Rows from block 3 of a small image classifier, named by matrix and row number. Rows with one number belong to one neuron. Each number is 128 + 24 x the weight over its row's rms, rounded and kept within 0 to 255. All counts start at 0. Numbers have three digits each.
Before each neuron's rows are labels from the 100 images, of 14848, where the neuron reaches its highest value: "top examples" is what is common among them. Only what is clearly more common there than usual is listed. The data: renderings of 100 made-up gadgets, each built of a few solids, in any pose. In brackets: how many of the 100.
# fc1: MLP up (model.blocks.3.mlp.fc1.weight, 768x192), inputs 0-95
# fc2: MLP down (model.blocks.3.mlp.fc2.weight, 192x768, transposed), outputs 0-95

top examples: teal (27)
fc1.122:114086090123116157168107135111142136135115093116087120079096163138119116125138161151151129127144111115146108114156072104116129150131154120136145141155141154153121119111112164082120144109149127150136080112117150061099138159123144132141118129103098136131153132153129108152141088159109119129
fc2.122:129113145202147140091112150118172124121154112104099095125103100116132076134100108096111175070120144144129138172133168094157110089137133133143175171125167158111147119094122129128120118086124133123118131121129129111130157109098166125113118119172104096138114120137081154125136108109159105101

top examples: green (32)
fc1.744:125092113136117135160123120131156092123103096112070144111127124133104099142104100147107131141160100110141129121129090078129083153135179109107101083086109138136073166141120167132154153126143166104109100120119163097132132175158125112107137120126129115120131135172140095142119107157123146119
fc2.744:117100108145106138086144148118126153199127116111133123114082137119131103164108110129155141107098161172110131170167163108114143112127106110166137162108131124105135112106135171105137138135098095147159137131151135119173101127085157151106079120122103151104135092120126159100138121113127123084

top examples: pink (27)
fc1.150:105147079087120128129116166162149109093118160088137133131113125117105116081151165158142100176130112115156165098134131120113124098132132139117089098130162146152105141129119118130109120152146169138142127076160147139120115143137141098132158132129145122123125151091065111174117125141102133148
fc2.150:158091153176120143142111132111123113086134100102106138120093113119153123128107136098157186066124115109113168151122106111128131103148081137138141155136131133137160130137149124121095137087138133102079133117101128148188114096148136089141156144146121140085106135130149139087172107103135122139

top examples: pink (47)
fc1.316:141137198135150136113076098133150157103142134122144137153097170126132121111089100124116150106132094106127156149160081093153114095129114156086147089163138118126173129113160118123092135114100129125116091126135116116081157135138115114141127132137127159164111131075143114155134150158062077112
fc2.316:148128101103141158121112112117097158131167154152145135089124083120119112135140109135106078127096117139112136139171143110111114154164118120143094166125146132157121142154167141170158085119148073153145151103111134146165119136134163137140090133161078151115133187114103111135125119166168108135

top examples: red (29)
fc1.392:105124091133133114158136131169101144159120129144133143087128195173127128132133156166096140119111086100136148114152115151131150100146129115072138074145134154126142101161144143103077098109159119142126153108207133131136119112144150136157116146130057157173127131101143092127106137132121114138
fc2.392:179142154114139083119153160132116130138135090148136126131108130152166094160089129092098137113112151100126147134146147137123136090086138100166145182153134168129120151090158150115098135114093147113121111114076113111131114168173120093125104124143163077153193117140103125142120119105150160159

top examples: yellow (44)
fc1.748:113152135156110148142126099097137104121103124142097130151161143149160142114125138103159101147141136153114120107162126138118130117149137108156166143112128106118116100093169133144120131135149139135124144121158153127105118126135108115122159150122106076155126126144125096058112178107100101147
fc2.748:083162141080171160139135116086102149115119129134141162131114133117078164156135120134093099091145149111146138099102120118111126129121103125139147094110126146113142114173158126106151147110151111171136128114113153147196154150146137148117141139161117101099108129094117122166142096096097105103

top examples: orange (29)
fc1.519:151161126125127133124131112159127154106131134134116132116124158158131150125172086126124131142102113135169117143142127112123140127108159111122125100150153101087094139159147136122119134125113155130129166092148130113125080141135076140124117104094099096141166151119095133092123163161151156144
fc2.519:115124131131168088128120123130173121139147135148117157091178119120066160178105149113085145105150166098099153088111151189143116130131142125154137114107121144129139123084133143161126134110136105139143137097111091166114128134146161180141128157113110087159123131139189107140109132155082155146

top examples: grey (30); white (28)
fc1.37:111147122117136125161097172127115141127141169136128119141151139145152173110136137141156112162150079089138136111107159108119146118113153142115168085171165147116156092112123095055122143111098149113156104135121191111078167119135123147086113137148088154162104083125132112119141127096142157185
fc2.37:163119086151172135134127133117073143134152119145158174118118102135160131140147130170166127100138150104122164121154146139073118149155109182109134149089141101120146130135156118138133072145144103105151116140132146151158133137092133121148112158145158088101130136121140137096125097145114159120

top examples: green (32); yellow (32)
fc1.511:109097154148112128151145099100157090145156109152105126148135170127130117113102139100087168134086127128107125154094120094139129164142114124109105117129113151165107176129168134148119097157112147119117111131152109150143146138145126114129130168107130101090142157129118144105092086135111132138
fc2.511:133160146147130137109160102142104136145100136146104112123115115137074088124135091064102108110129158151127134127118155148114082124145165140133159169092119105124136132108089135135134122140162130119178113104083111167133081120139146136121095133108121096098100128109121164154128119152168180090

top examples: pink (31)
fc1.339:113146113097145165065105136162113157096137164134145182129100130156169075095121131142144142157152093107109169143141126126164098113131128139102115101108101111115155136122134082112091128149108167171104077141110149095089128122123102157095116137200126154129176136099124167126132107085113102164
fc2.339:127174145142119140122108116100139132130099105141084133143128121132146090141081137106127074088156143113138113164131151138141108116112131109185091114134119123107124130146127095150131138124128090115108163094135121131119164173145139123092096119186129141117112158138097130136138131160132119153

top examples: yellow (35)
fc1.661:139136109088137137132120151126122128143110166151119148138138096111166120088138126121164112138102080135149158158123154131123097086138145113081113073124123137117161177120128119124094132129170154173108126134105105124113121177147128164109130130119141141156117160157093123124106122145109149172
fc2.661:152118142115133135113178068141157135090184113154161132114061109106121130125131109124170121123128165135126147126175136142088127151122183112151119121140107103140137156170147131149105152131120093070138152120152150113148131116134172113139112167111131125105158156143118136144164128088121077123

top examples: green (30)
fc1.2:119114122138148138150070117128098108120132184124157154149128096114177128112106133103168118177157153141109145135160132137099166162118104090119143104108121141104132137104153126156143113162115141138106105123109089076104082113141131173150132109100120127170149128086125138120146167101114090127
fc2.2:117145133101108117145161105116120097142113121113097104135101147167169125110139143146086160185157126100146109123133102123087143072098125123146137114168126149144138098165111119115109174148166139126131158117136143103121147119174113100105144143125132095108148145092068122097169120140110134134

top examples: red (30); teal (29)
fc1.435:130135151149109167132131130107110087110145149082134108097114124145124149149080123119118133105107146134119147101127142113111114131152152109140112139088077099111169128131147144119146103154120119105076117170122179140102131121147128128147144141144105169130128134130189136111110160137116133119
fc2.435:115107137103125120115125126119115161147137105145108140150094125114129182140104094114149157134173164121130147171162101170150144144110135123138117121136092117106110133105136087128122131133150182179141141095136089134140147115113087095107133137108171114103160113061109123133142127158145112162

top examples: pink (27)
fc1.304:121116155153156151135087181121149118123128099126105156165150125114101131094115160161149134140146069109082108152155088142108119120116126131115138109144133136116123116141146162114111113143129177155142106133124115103171165152134079124183103153137160173144145141121142154047130118108096135133
fc2.304:114167158176163102123143142124114117117092120123090135140140120160149110154133109106116170131084175134116135127098194103098105155088131173144130146142150103145102131131122136102118128128132141086144152123137129105114113130125130135148107061111116119143123099126133135134119127120120129090

top examples: grey (25)
fc1.618:101098097174143160151128173102103091119073184147102125113221130120123155075113129142135138161100116095156165166112139152139106111106172168118124100120140111146123128107111142096137143137106125124165139144114171138115161118156116113148179105129157165121168123144098088114119133138135141124
fc2.618:181116090145139112128164122115157118154150117123148131160126125128161115124154072157146094127117118094168155145163131155073167123129129144130132162133150132152141139108137110167133087098102116102142150142170147147146169090117099121126130124128103156150165130109103125078137128174091156149

top examples: teal (58)
fc1.442:134133146143091169137138153146174099100144095099183132110135105126131147120150128131104098151143128129114121111159124073109122137112181126136126073094094197127112118134170118129159099109161125142131105118121140093100142089143105089135146092125135145141149137125107109095092081136153155151
fc2.442:127119136172150129105108125102138156134118106131142123182119079125124158103128132129161168098150150146123128166103154108134103094152117135131118138110146118120119145117116075163125106144133169073123123111109079091080104121142095127167077117167106152103113107107137172114176078141157117124

top examples: grey (32)
fc1.321:076119097095110118138129156168136152105097124140086148176172080084085162116150129119146106153093142113142129093119125086137123127114119121122131114138134101085124098105094135076153150129115126134149147159090164142149150140112140141140125121142154138108108121149112136096132155169176157133
fc2.321:174123080134115139151117155123131124134165122133171142109128144094135122153169100149148092097134110112139139125136162150124130117130133133120093126109124121134100141093156116136139120123145119142115136165134108131091140096156124147116169132097096153123148108157133145110084147162137215158

top examples: black (26)
fc1.6:132150121121112133098146147104103170137129142133121157103181111139103136105049166139126139208146120130098077161136135096159085107165120169055095135132124111156140118148151155090104132121139108122129133157118146118133136141122127101119097132174140180120131145163159146113118116133118097118
fc2.6:138128187131128106114125137133122071099134072160140113161101127144158110121112109139137126125178089160133104117094109130127129104140168147088142138151139135117128176099123147143115151113125117139150074142129132136101124134101139140148148114168144092156128140081100132117134114141138122130

top examples: green (34)
fc1.149:127131109094105145107119133122129117145081185145098131118121145109139104127096130096110126119085114158136140115122165150140101137142142134139127146082123119148089178094083128124151131159123124141123137152118106156111123165161116164126133140131139134140124159126153140124100129135113103136
fc2.149:126077107166131141135168142117105133124135145145146142107103116135137118111106108139168125103146169138120143138145129075094115118128121140105110104106121138106131130186129141091133118118146132140142095116100175136146151139131144106136136130117122132078119118105109153150161129113103105105

top examples: green (30)
fc1.733:117126112120085121147132119156115123102154140129103121093096148063128159114154161121154124119125139167069106142124138142169147183119125130116120152105101106124138118132101126133170108177136112134126126129107102108163069154092143181177098129101145139178134135138121137136117142146098105133
fc2.733:102077107138176131122146096154160120102162118117127106143118116148117121122155132161111116123135124128098147106090117141105136163139167106115128104112133132069161129147117138147163139102124119150148136112115173162118193136115158141142133127177152119101123147130130153119150136080116142125

top examples: metallic (62); brown (27)
fc1.186:129112147154096127140149132099141112096143114150104162102155139099094136100145135134171126115147102104162084145174081099138146103118095132111142146146130117093140144127098160109140150162114111130161132144173137133191157160132095120124148156128154144133128117137142093052129169129133119186
fc2.186:136145143133127131138120128137162147151110081145114107114159110168162134148118146123112162089141135139133081131092146155140153157113119118131135117177156134158094111140106084107107089138141149082121158095159102116077133133132149132125120133120104124146136120149097116147092092133103115144

top examples: grey (40)
fc1.12:078155115109140147142083147150105119141113137122136118139146099164147139109143103119135096177139133107120125096087120105143147136140146164129110158138149157120115098095122145116148096125080185141156115165115184126072154186124116099114124095144110159122105126123149120144127164131170154141
fc2.12:166099068104146160150116139117097105161140117146150155110118144103122111146112135187183117108116117116146130145152129133143119113128145151158132135142156102111163097129098106119104119130117138152119143121141120130138124088119113123121148165141136128124142137155142137132127131165151173115

top examples: pink (26)
fc1.205:098086122120163134142149114109132137139127139132064129129134163126159145164148134125142139147135122112132128151069149138140107124123142155156101134164104110124144150171124174096124143118161125145142160138183141135102154111090122112113162124131110095063144126116142154087146148124117056090
fc2.205:133138178136131162105121141115103132124093126158093144161110092141143115100130102142134130172101126140154122135129140113115094145101170128147117122132136132140115135104097106151148096142137145139130116150136125099089151161149165113092117116126130118150091120131073116095148137171144096133

top examples: pink (42); red (26)
fc1.569:070108111139147125143117143084155125127121118151110107163163110143124149127116110139091124142156090089139116184133095143091142109118130157109188112149149144123110114148109103078096124122115148111149123138120119153105148101125163144130129143161163099142129176106119155101134155116111158104
fc2.569:109154142144114104096144153122175155113108139109133115184130134097128081124131083123125141119145148130125131141183141112103156104131129137189103120131147116144103116118104104155139136158095130124134153100120116075089120141136096143067101104125122137117128092139074115107178119138143161123

top examples: purple (30)
fc1.752:126137150123141118133106099103180120160122109126119104088140160145196141149143115124105116174158148112112171097137162115117143102136177132150118137130144123127131135122145168131112114123128096124125113116157152142114154107085109099111155140173084076179117150092123102084126168093125129123
fc2.752:148106166112138122157149092165111136118087124147149146142123119131115132133115143117128156095133133179088098126101114147073130170125136109103115148123146138125136167142125150127134111145139101129112104182144111104096094163128173151165151151110105115100148125094117141121133141128126102150

top examples: yellow (27)
fc1.153:154130112123108131146110139112109135112151164122133151152147142136121136079115174125139083135147101165130131147089141141141148130139132095119110102138101105128130140148114097154107094114144125136088064111119111115156106197109103141175147137158137143173120177105099133121133159105078089162
fc2.153:096096156148138146126172130137155124094116122122119131124113141134106087132143136142110127118135117105123141117086121163137124118122116121162143124136127111104164117187082101127134155094150121100148130131105180146142195140142179136113116096175144125093108107108090116151175152051118108110

top examples: orange (25)
fc1.700:117112136134144089122105095109137138155123147141121164115150122158155143126096124156126122130095103151106111147135150098151142150140118130119073156157155166106094145121117095103126123151152179139136101128145098128104097113157133113150126147106132094165114133174116115142156109157109128119
fc2.700:183110114087106167178126094130174148153154081139141124106128178111166150146139136118105148071125097119039116131130140121125127078125148135137160148120122144119133126118159137134120114153141095127125118130112113100142110109142133110160134149136124118121135153104120121117074109143110131129

top examples: metallic (61)
fc1.208:093074084130155129110098155135124099178139146162135118149116089116194126121107133139133168134148098136100128157117150150110165098136136120102154154138128137151138139124143110103127123144120119134131143167094101115110147121123188170124113129115118128117161136128150140157136088129147088112
fc2.208:131127149144120163153162125166133160097116116112111137136132091135070158080123128124095140099171132141114126105106119133125125108129109117074186094149162110108122109119145147146103137140103145085095125172132125103117116182082128066160120110146122144171076131137130095154162139125130125158

top examples: blue (38)
fc1.64:141094141140122148116107124102104132172109094108136117126142119129150118144105129095121126122111083104116134171150104106148145104164118130090132147124099140144152149100129096131155134117128096112136172122113119121162163174129158155118096112095099146129134135151163104134100087150147127166
fc2.64:156184128106092124106115105113167159138171133127076125134108099090109165127075125135129125119138135179151111122141112138127148163143132159147122149086108163113159129122141139148104136136154141146146132101126099166129066119108126144129111128091128117145131116134151144155132122136103119115

top examples: yellow (43)
fc1.109:139096124154056100140164159123163143106117122148098135160132130109168153069150118128177102115109136161159104101155088137113175150132181119107137138091142150118123117123161169147127178142159115095130117163108134118125103134119144100105149124105103101127153137136132085089095106135108120130
fc2.109:083139096110095125104144102105152139154147176139144125140088093139133148108096099185158085156141142133106137102101130180120107135122104067121133120121098135132149127121157087131152145142174106164163104104131127150130152112100096175096149100141130147130140142129117133121130155097122133140

top examples: orange (41)
fc1.475:140127141097117099148126124100082125132107132160135142105122133131138113133117117112105164108076087181125116193134133082126111152118143123076118114142116154137122143115137125119100138153180151163141141127112092121134106152148155147143121124129141126136116128135128131126100127154133129152
fc2.475:180134087089141194146146104157138132133167148096118104116094111121132128132178126135167119080130148131146118103143144152125118118157144089140129150083097109127146111164152102162149073161137134128085122109116156106128120120107115103154141163173145113090130111138109129143137123115130127143

top examples: brown (25)
fc1.300:103082117124150136133097123124157130108114137157111164102139122119120144105141112129123080113163113108164099135100117113135154165155100103116095100141100167117120154152105141148154141184149136174111113164131100138169145175107137136182144146183112108115115139108132121045147155127133116094
fc2.300:116169130157116140151113139138162104138144156138143107108171106159125107130148157117130132154109170128102091155118092148177161129106142093131123179169166139161096075119130129148113124112106138107118151110138119117111134126092144083106118138143095122127124120130110102108109149156124134152

top examples: grey (33); white (32)
fc1.282:077123145151150136140087164143122114133107169124098128145112152163106158113129135148130116145110117095120145095109136090106135108146143149117119129124154169113123119116116123106145108152110175138105125173129199148127147168136155111105140090145082134126126118141127074130123138099193161152
fc2.282:208133101100153145126140143125136130150175125122133134065102136096132137143152088170165082131083129092166160104134133135124126113108135164123140121148147086133130128122177119134116130116141144153178140121153116135146136064125125083158158131123117106120129170122136140134142085158104166126

top examples: blue (31)
fc1.268:140076147149149153133093147112122153099082118165120138110160122109170140071122134102123125140097118145146109138156123133139160144115151162094122134133167162136098135101146160109117165149150152137134158158122105117128139143141123134133104074099128148165120122128088074147092137136127144121
fc2.268:117153097069111156173138119141142134195165129145126124123095107113121160134162132136107138109119119132123113119101135173127115085116149050127141158115046129132140125109172131177147102152145127163165119119103119111190108123133114136157150117145117125084144111137131156122108148104105123169

top examples: white (35)
fc1.45:068124131147154161141160158123093146121152172116124106142063152092093107129129148095143141133109107083135156088150134106089148134127115105073175121121118095140141168102130122100150116174157146142132138145115181117127145103131087165119135127099128142127137143126118124123105126087150130111
fc2.45:154113133113136117137136131169148126135162140109131099101090120115139099159136134086120112129141129095138164107148131119124134129103152147116161166185115076104164091121194145124124141100109155133136131135151119147166137146136133131153150090074171129138113126119135121154129139155131155191

top examples: brown (35)
fc1.125:130125143171158158120118123115122148107086136160143143137138140142150182089122164166148178171168129118124109123134108145111075146127160170129099077141135097133105150117143127109130139166163177124120104125138102062146122124095100148103129117122110154120121152133128097121138103136146115114
fc2.125:127120134163088103137174180156132121097117141122081131113124152105165100132141108126089144109097109132130130109117106093148130066141120136130106183120131174116106157103121160125119157109128124114128164125112123113141136139183133147124100130096138116117112117118148131133107117140117166156

top examples: green (28)
fc1.56:124137090115122169137122138150101138114117182107113132124107118127156114095100108133108144190150110108132130160139119129096119132101090112119123051083116145088135141144173114166139139131118162089130157123093149073129110105131111157118119130136125143131123161134148131094155137090116131123
fc2.56:121153122096101102120115128097122109148117081134137121157096176147114172149175148133123111113134133106159114078126125129092176095132130134144131103132142072138126065197139077108119119179126150130148165111134134136145142134153068100107109120111149115147104083120096123177147106125094123132

top examples: green (52)
fc1.169:092090152168115109168179126141165111122119117154127126145149145088145146100120131144107135107120128128144146169076114108145132138147099119072095087096092142126129173103139157148157121136176121160083135160146141121140130151132129102138152155110120117083132142119152100134057109121124145111
fc2.169:089108111130129088091172089156136112107154101128126099112108118139134104145136138109130082164132138130092154105146142170102132114119113130133124129135095119144147087107084152100126154103155108101132103105148147155173105114112186106136115172086164126128164162124130121126112120142123116139

top examples: white (45)
fc1.146:144123154122106155100136137134129122159105104093133140145162118125109107143134143114174141123156136176098130186135135109108079152150089105102156119093081120168142135159155124131116113134169115150131097081107138105145116154139114118165150104099145140136164156141115139155122107105069114173
fc2.146:121106125107166117171138154132160138145148122135141131127143103064076137149175157128113122125110125119090171107095152133111103116102137159154134131140132101132118099119154141096110109123134140101164104127095136165133160123202128148125123065094153131121118102124137112100131136130125158108

top examples: pink (33)
fc1.464:112087176190112149171113184153168111110136121130107147134185104080144127109075148124104145159188127138095136118156147074122112136117138110130144079142157146102119103115136125129147115147136113094127122084114100109106119137092126114126173113149138137147129122136121084141144143098167129170
fc2.464:139130189112133097149107144133130135127069119143105100176137139153093133129114104125119156109096122096167156170138123085123105070134109080130156161137174175115105155095143155145114142104111157082120146156094147150139138131156117126111099164157108127163147092126114087098172124142116091156

top examples: purple (35)
fc1.466:080099125104150157120103110134145138122137097133123160153116120100114122135145102159159145169153101104125133125113115124126113130098165137106134100155119120100158119117189124092081142142103165112134116121134127074092117116099092137159102134174144124117168133152173178118149123131094071139
fc2.466:141170114122141110161103115149113132079135154136115124112112081122155112143186134107126085110130142175157106091165149090108133104105139147114103129133119112131118104148128142125119149138130121156136139099133141174134091117155170109084115129149103138113104158092117140157105122145145123112

top examples: orange (30)
fc1.242:164136134121105151114163170144085113112122068145130154088153176159114151154120141098122164125101141156129114129127059110136126161097134108121128122137144133112135127091109156102098168130142117107115157149114094115145136120104137142132164102099116152125114146119156155132109083159131166114
fc2.242:146103097110122169140124151151128120113125155079122116150101113115129105135149138143138092092151156116144142107137097128147111109168111078150115136088122102102146094140145118191139070139143126151148082105100156127114137121117107142134126120127156111144119108103133135094080146129112177134

top examples: black (27)
fc1.711:084131112137134125104139153091134108173073168162157137104139160126134152154128107097151093104141153109144103117132175167149101114160150130128121122123101116116091175103111117109124131154078115139150131151136165113112134071087103179133119097109125147144145108166143142172116151113125173089
fc2.711:144122153146115086107122102148131153141139134119128106131139129151166102126130137114109158162117104146136126137132182090115095142179144121088106101111143124171117143144115151133114095134122118084087156114119143129090100119131151108096129089130109142127100155179152141119125114128171113123

top examples: black (33)
fc1.430:116115142079109130143160142108117120122102095147150134098141176132102144133137117116133100117093139123125096115135096120160126149108195148117127106127141079143102151178159164120156110151118111115160181137183166123132165142125118169170145136106121141145118123108139118130100086119090097105
fc2.430:125122125167136148162103083104136113137173144136122112121140170127189151103116119166149167134207154116153106145150134127096119124089171101176120114139120171147076122103119075109136154152137088132119093160157138079073123118174132130096123113141128134116143107123132121088132159124110124131